{"model": "image captioner", "train_examples": 145000, "image_size": 48, "encoder_norm": "batchnorm", "decoder_activation": "gelu", "one_sided": false, "steps": 4000}
Rows from block 5 of the text decoder, named by matrix and row number. Each number is 128 + 24 x the weight over its row's rms, rounded and kept within 0 to 255. All counts start at 0. Numbers have three digits each. After the name is the row's rms in percent of the matrix's.
# proj: attention output (decoder.blocks.5.attn.proj.weight, 128x96), inputs 0-47
proj.4 109:111102163132154134196123140117124147112099108155127097132121162116166141162153136131107129080086159128155135125120128121092156057133160155110111
proj.5 101:094119119177134117110119123059123132149183117148092105156082146095107161111151158112153112135138139151161170130150137126138132089140121134169129
proj.6 088:082133131131119109149162144183127130101149117115121139113122144109136070152124108116133144126125095138092157091151101081081149152169140125135132
proj.7 100:172095123103098123104150131120145103113141094145093107090118153125140146090127089170108095163131129103112141118104145096135115126167184151109122
proj.8 097:138137119127107114191102111142157135118094107153093090132091134151145117125113112104154115137145103141149145090161146111155104109129145155169116
proj.9 097:165102143135121103140130115189125114172097129128121131125122117160141114131148095132114109164138122121135109169157134112147122181165108113081117
proj.10 096:144120142103118128150143138167098112094115133122125190124107152143151147128122134127125146098132090109153130135139115108171105115129127100090134
proj.11 104:168123115144101129134128166122133152073145106137105093136091112134140134156100127084093104110100141144152127130151120079137126101153161093100083
proj.12 100:122075127101151113142158135120143114133125131101158147135122140139111106065163117076160143146116149176154139119079114124170134155148154109160097
proj.13 111:178100146130120146133147156171087137170127103103125140164144162106108137100108128112159078111106081175125097157129130107098129128154097158147181
proj.14 099:155144118107112129102126133165148088105151126089139137105119156126109130118142122193110083144127083122092116108112112142116148168154113134171132
proj.15 108:136096135173114093123086112133106136105136098116125112128132161151099143108141093087105104182087083115146107121137166171145093140187116159148128
proj.16 093:146109076126134110156109125168175128108106143157098093114113129152146157164118148138127161132151125120091126126175092103141118161125138122147127
proj.17 115:183134135138134157185146146101108104088109114153124103134194110119121137117139123120149173118131098167120127084136146125120149092179138137146159
proj.18 100:119136191144116108072154164144080118176112118122116098116137081152146149157123107117117157123158149142171110141140124168122150129147153112085141
proj.19 091:125114106111085125111081109120106146148107127130150133164117122143138102112164125087177114128155135139182165175101133114133127091143116114132108
proj.20 087:124113129156126133078134112096180178139139123117098121085102138161159086132172153160116152091151156108099119096139118097100141163114119118118130
proj.21 087:128145123127125157126121098148129142109090130091111076093110103113131145142131107155149124148133052137120144175139144115165115100151126100132128
proj.22 095:120140122138122133170127110111127135095160131121146120094110110109136108159109125143141133113182133151142132125190183111158149161175115137119095
proj.23 075:090107134109114120151113158165127137120149119132167137122140139144136130098114138092161166114169148184126107158096121099168116104108175115129095
proj.24 090:125116145124111134124118106151108086116133163137146123159147150111101169127170090096137094087114077169145098112108161101117119149184118141127125
proj.25 095:081109148189126156162146113122109148136146118118164101114138143138151153132151141153060128086103111083116147118139114108119145136086084131162126
proj.26 102:117142112137127099160085105116093132094141113147119111131129174124122101112115138101194090110105083108152101136135131129169113152180106165113159
proj.27 109:094204137129169121159132187086104145112129138117105108131130131124173144132136105117154144126142131152193132134129151124102129101104152145067178
proj.28 113:100143159133162103122158149116114127110129108072142085138138117137102138098175118108116097148145098122124099104137092115133152134158120133145149
proj.29 117:120126174089098119131087174133124076127159079101080136136136084107156115093146122119117119176087131164149164158150097116093075130118095061104146
proj.30 113:109112129099128121077119134128130116124151116152147091094114070120148163139142101134129118141115178079147164124116185164088138117155156136132109
proj.31 130:142159137119169116083121132150156168144143129160100113136130138134091076153111111082129130134098130151080092148133154110121166133125186141137142
proj.32 111:161141102102154104160109102187142136082143118153119138160137131090165112125108149128123102101157155124085157151085115112117134144111130147161155
proj.33 093:089157144119141147132101130167164118132083119149119106121140098092116098163150131152144113111176138162156122130158084133177164108131135154134168
proj.34 089:084090122130135146103113143106167129119141118132131131106161081139096055151176133147133133123127132136157111148128105096167139113157126120137151
proj.35 105:129148082142128116142133141171159117135144104136137128136173135112133129119101132165094109128094159164149122146105134140152078122152146141165139
proj.36 098:149115131175135120167139117158132137118139130084125097136111164108141147150153096092135122101134139141110114159131092149122140092118144156172117
proj.37 098:154098097134111155125145179107180106152131176120150118153121101143157166183083120148141099097115117140196123160157074153119137134145130120101131
proj.38 099:164094122130113115100179160104112128114100130121132123127103136147081124142123122139147139131127119127137124147113159105186174139163129115118115
proj.39 101:068129125114104165145093136136115169123113142149133108133157154107126134095131118112165108084116142184130142157115135098131114063111112106129143
proj.40 103:091065140121115152137129119162151131130112147159153124115097154149116130112117130125130109113147105129144117166123131106138116139137121123122091
proj.41 086:127097149160096149114159126153133160152096091111103162139094149150158094145119138127079167101116109136149116133114127123118124098104121094105133
proj.42 111:089136131172119093105093165129090151124116111125115115128108119154145124169102121132096149122148126135153131132176152143114144113127165176134118
proj.43 097:123127142100125115142161146126159152165149142091105119144140129116108150166127083159102116153120127144095099091151146105135155131101120130108126
proj.44 093:116138103150111087116126142166130090143093159129121163102124143108107189116114157152117115146104174148117142135158162068125163082117166127125144
proj.45 106:117133116123099153167121140129109119146106151142141132152101117111101139140183138094130135114141150123135108181127098114121118147111149125087096
proj.46 102:118095094102076096124136122150153119133119105144133122135105095161150117107144120116117116140133136151125117092120107105132102098129158171147129
proj.47 112:146157108140110106112133171111171096136073139150136177151139096173110124181125096120109154161120113138089088169136069100142132155135098107117144
proj.48 094:144158107148110120125107118165129124163098142118153137118111113158133155154134112155068140143166043144102148154122135136146169137152085124103148
proj.49 093:119129091139089128137132177135167142106123145131124131165089091097166104102128131102106154129132139134183088152157112122143123136150162143100143
proj.50 110:119121123113103153115108157134112129090150124150128109124118125164084128097175125085142137152134113098132142140097169121111070118116125127121114
proj.51 088:105126143116138148127115133121169141119148132119144174132085098153103108123138113115117127136145141126170120168131134154133112142123157135141135
proj.52 097:127117140112096136057113122138168100126127157189088103123108139139122126110135138109122115117152128156113143152166112115124085150193153114129140
proj.53 112:121106133146131118188102145140144114111135155120126126164156132124104095126109116128156172119121160163147107139130106112166125117132098135154129
proj.54 088:126130146129119126165118090096142133128167093134135128110153170128092119128108130162122128114097110151119108142145096111175156142150101147069144
proj.55 115:148105112153118159143120112104142200131134112181133103130085125120147093116143159077091132117127147161159159125140115101119120115141140142116107
proj.56 088:171124102114130140106126117174097106095125113150119116115100147117103158096116092177123131118127111111139156060128153133097144161189122147128130
proj.57 107:186117128148124106145153088172130075159130152121162118149142154153152134146128114119090114098120111086136098136126145130112119124177102120097108
proj.58 091:165122118108173075195155086141132104098153130134162110137146145154164145177104133122100077123143118144151151137104097121109125168123072145135087
proj.59 100:100156157149143152102140105161122121130110119160100088124127155195130168089102120153143147101153120126120146089162133123120148147109152141162120
proj.60 093:106118115144149143111119119129130098108155108118107123110117089128136149140170135122116123177110115082133105126130113116153151099145101150132120
proj.61 093:109105131117145164124142140130117109151137152138141114084143116130118130132155131147102115148104085140132115189135183134154088136138120095143096
proj.62 097:140149171136136170123139141157156152135077172114151084077138126147150119164137122150134148145124102130165089142077131137160176161170082161124142
proj.63 101:136108115129089125148086106114115121176091100129134127159126132163110116113124142123125178114132146141157145073120100136178127119168163142102142
proj.64 099:084132152127115130132162124167154117136130094128079126105136107132116105092107150110128145121111112156146109118122106112131170177122110188124177
proj.65 097:110141107160136165102117141123150147121106124111152149072111135126120111089089118105144145112110147135098088159167180151156160104126143117145107
proj.66 093:126148095063117126139134096148127129123118143120136165118127139143141145156140138137122088169120108088107100158144145128130134158123122180120169
proj.67 098:180150117134133092119110113138163125082171140152163139111131136116121158159128147133120138135105148107149130161162157127107122176142126130107122
proj.68 103:107114147155133141107156158077152125111110157099152142118148154095115123121167115091133169118145151122113109129169112147095156118121146100145130
proj.69 128:106131126150173099157150098171116104108155146138132120152103142132125163136127139105129053109119089185134098124107118132140138151161134114122137
proj.70 097:132093132123130111172112131128157158117160089132145138080152186099121159093128128119132162125141142155109147129109116118139173143163124130127125
proj.71 102:091137134186134118122115103154137142174133124144097170130192101109121106075113164094144126121112133087137110135115122128149105189082154138136166
proj.72 096:104137089146148126101154115155172092103167153161142140138109141132138170094115120124129095169117101130136129134129148102103111162160135086143093
proj.73 097:118119101157145169111164112153131143143131164107157140099129112148121138134092134136116131122176130120124125131090094159157123075092109108119132
proj.74 099:122133136118140120096132107125100112126146108141106128139137110151120126136116137116147149141150140134111140170128172148135173136129149169119131
proj.75 108:087171107118100128162096105177168108075131130186119123115146144133133142112177125158115099073108125120132092094123154067135102141145135145145110
proj.76 103:116118113171128143073180147142109162140156126164124132082153090152093138112076094097098165123079092143073128127119117139112080151125115122140133
proj.77 099:099144164087136123131153124102123175159092110113107074147078100126114136130135121133114133090101147135142087167112113112143109074114166107151129
proj.78 083:148109097102099103123133115139150142130102168133137116114111159161163087115117100152125141128110164145113086183102100087140111142117110159131116
proj.79 102:101144123136113135118079130131145162114124097134127132158127115136139139123134131105176140148127121133111152166142146118157109115089136133124095
proj.80 097:088126132145125073182102157134171168119149147126117145143140142131124137156142146079110142123130148147163139135129131103094124178108102114123141
proj.81 116:140104089149140130134181113143094143127123152084162132131070147145111148147111119116148091103124123127151109140147124154146135097114123145091110
proj.82 087:122134118126107101121137145158161108112115110153121140119155136163128099096116121133111177177136114083174115143117083104159123118156128122116137
proj.83 101:125132130120115147117137126105150089150099180133119090151123136144132085134159100112112146095101153140147116191158192094115125146165141135141110
proj.84 090:178107095134129122135118087141157134104137140137132132095141116134119093143107141085146145108168093138114168138103131140096098155178176111090143
proj.85 099:173088118141114154150117171144128110131137125135115162136124127137149102156098077121089116110118113114150129097124131161110117093119167123132138
proj.86 099:150171142208120151120129177097093184151144110114118148140138084118110130145118100096110197121148164134136090135113145142125166106083130099092136
proj.87 108:144111101131157146138164124178141123082133153150136126150176097164113112127139151123114158098139139139138106124130103144168178206137127102145157
proj.88 097:074110150097125153093098118123173124137097171125069135095110076130132101156163153068165122089138122177140143124119085130138106103120144138117169
proj.89 086:127137134131124142135138126161145172104126129116157128158129171098156103108110142094144128117147120151098133144188107104095113116099112130140120
proj.90 087:191112095114142123118128131159102152104112123136081060102160171163107133105118117125083079127113092131108110105126121149164140133114109134113126
proj.91 089:149141133120133125184074158148113107132108098143102130129179126143136131135132149128163108131135118118140098111130120135158078116105180076121116
proj.92 110:148128151138123115126099109122103160120151133098117119142125110123122139120140146133133128120129170124175135144142127133132106091133134122097149
proj.93 100:112107119110090078127134126140135083126151165143098094135114137131148120161102097139106089165172136124135088096119094146100114079140145134146152
proj.94 088:109122108115125161151132129163090108136149134169147107131141128134130135147122120140112127093107100124186108157110151148158106108110135119123163
proj.95 108:144118146122136138111159165102132118134133125073078091158151060144157091155089125105136161116127166147122115134158144098103152124155109081114127
proj.96 095:120092141141173104139138123091089092128123102116091150138129128161126124157130135161100110162170135107091114129130115126158155103088169100156160
proj.97 089:141098153130189156123128147148113128145154107102097106152167150125110122104132132135161141102135136146176127181146153163136166108111101137139168
proj.98 091:145104163153135126081121074085183100109127141129087143116158143113091127152101126149136146120139142120136140112129155132160129081158132125116140
proj.99 097:110117100154125154104118120144157107085102109119136065110111119136104117110113135159099110138053122112113105119155112139147156105085134119162117
proj.100 103:143136113114192117147121155143101119126100090112125153159131142121133171108126124103127106129135086147123151088103146116117129126133146129115143
proj.101 110:152129132121120136152114112127140119063171151129111153109139156089169169119102085167104124147127124092102107134128135153078106142131124109106137
proj.102 117:045151145178130128136084169142119153122139119143123114109092131166118162148149160133107137147114149150118144125139125125108164098088098123135134
proj.103 101:150122129161129109159057150111070177114132142137143101136091137126114102137091099125163121140117138128113101143134139159158135124087131084140117
proj.104 080:170113092143139130173133149089102120136113102139142129171141098143121063135091129117129168151120099120128105130148120106139130128136139143108136
proj.105 101:104101167130104098128106091120124157105134125096149085107140130133151141125152141125108105161138143095147137103142141157084151134150098128110143
proj.106 112:126140138118115182120077139134091156149116075179127105127141124144147140107097138122117120136107138110140131144140193099123112100121135133155131
proj.107 107:101143186131138149131133144116100177180104104088133121154127151121105143084122106129119127121105117174141125161110120143139104103118129160094119
proj.108 112:145136135084133135134133118135078106090146170112150138129122125133129151143108095171149133131121136091166121110116113160123138103126163135138122
proj.109 098:115147141112135137094144148103131115106165131155122099144180131112130176111115120119108125111125104122111082107118140165115046105153148115098142
proj.110 082:055147113139119131137167144157127129119185072090100102128120145150101163136124136139137113160077154128123122143126165111101104145142136170147179
proj.111 107:144132113097106115084143125106109106098151174116136113130112141166169146169110109140119142145101148115160137136099107146134132107092131097144138
proj.112 107:116123097110165154143111095131146145113110106114125174101118139207082075127150128102173151118132139154108161190112129116155156087077106135129148
proj.113 096:117138097132159077165129144139125107150141115141117108113113154164125100106131137075093095124075141132115136155139135104173132095102151096108093
proj.114 098:122097142062122121166132113142139136111133142153147167168110147108140113117179131145120159125209143147120183113141189111154161138122127134157118
proj.115 102:148135155120129089139095166116136108163133098109131151151140153098131146137078160129124135153048159143140122147141109110114116112104112078123142
proj.116 111:111161113154123143109055112116133138121137093113135101125093110130104161133163152108161191133179154120145183156111135130160115099075098148141140
proj.117 104:155099169155111182133092119162158108101138137137133137155087114107114129106132134148139108132089145160143142107134139149149151138121133105087051
proj.118 087:127115120140093066172118085152141098107113099123174141105092132186169140202129128142084120112147111111168117118125095124102112138166082149134139
proj.119 103:102137128110131136112106115131126139119098183154133091141090138152097127094148133096143105141161122169157129165118128126146119122112144131119128
proj.120 092:140154122129124096131098146130132122102154132098087121140133095100115068122156112127109127157149157115106139107168097121114118099109104103108149
proj.121 103:186129130154127159143158117151096097109098157083136169119125169119109115100098160123104083117138131085160160146098138111114162128147089096147098
proj.122 111:128121139091077160117122068184120137133085161116119157113117150149175106118129161149141141134133126155169171134167168121146077144134113118098126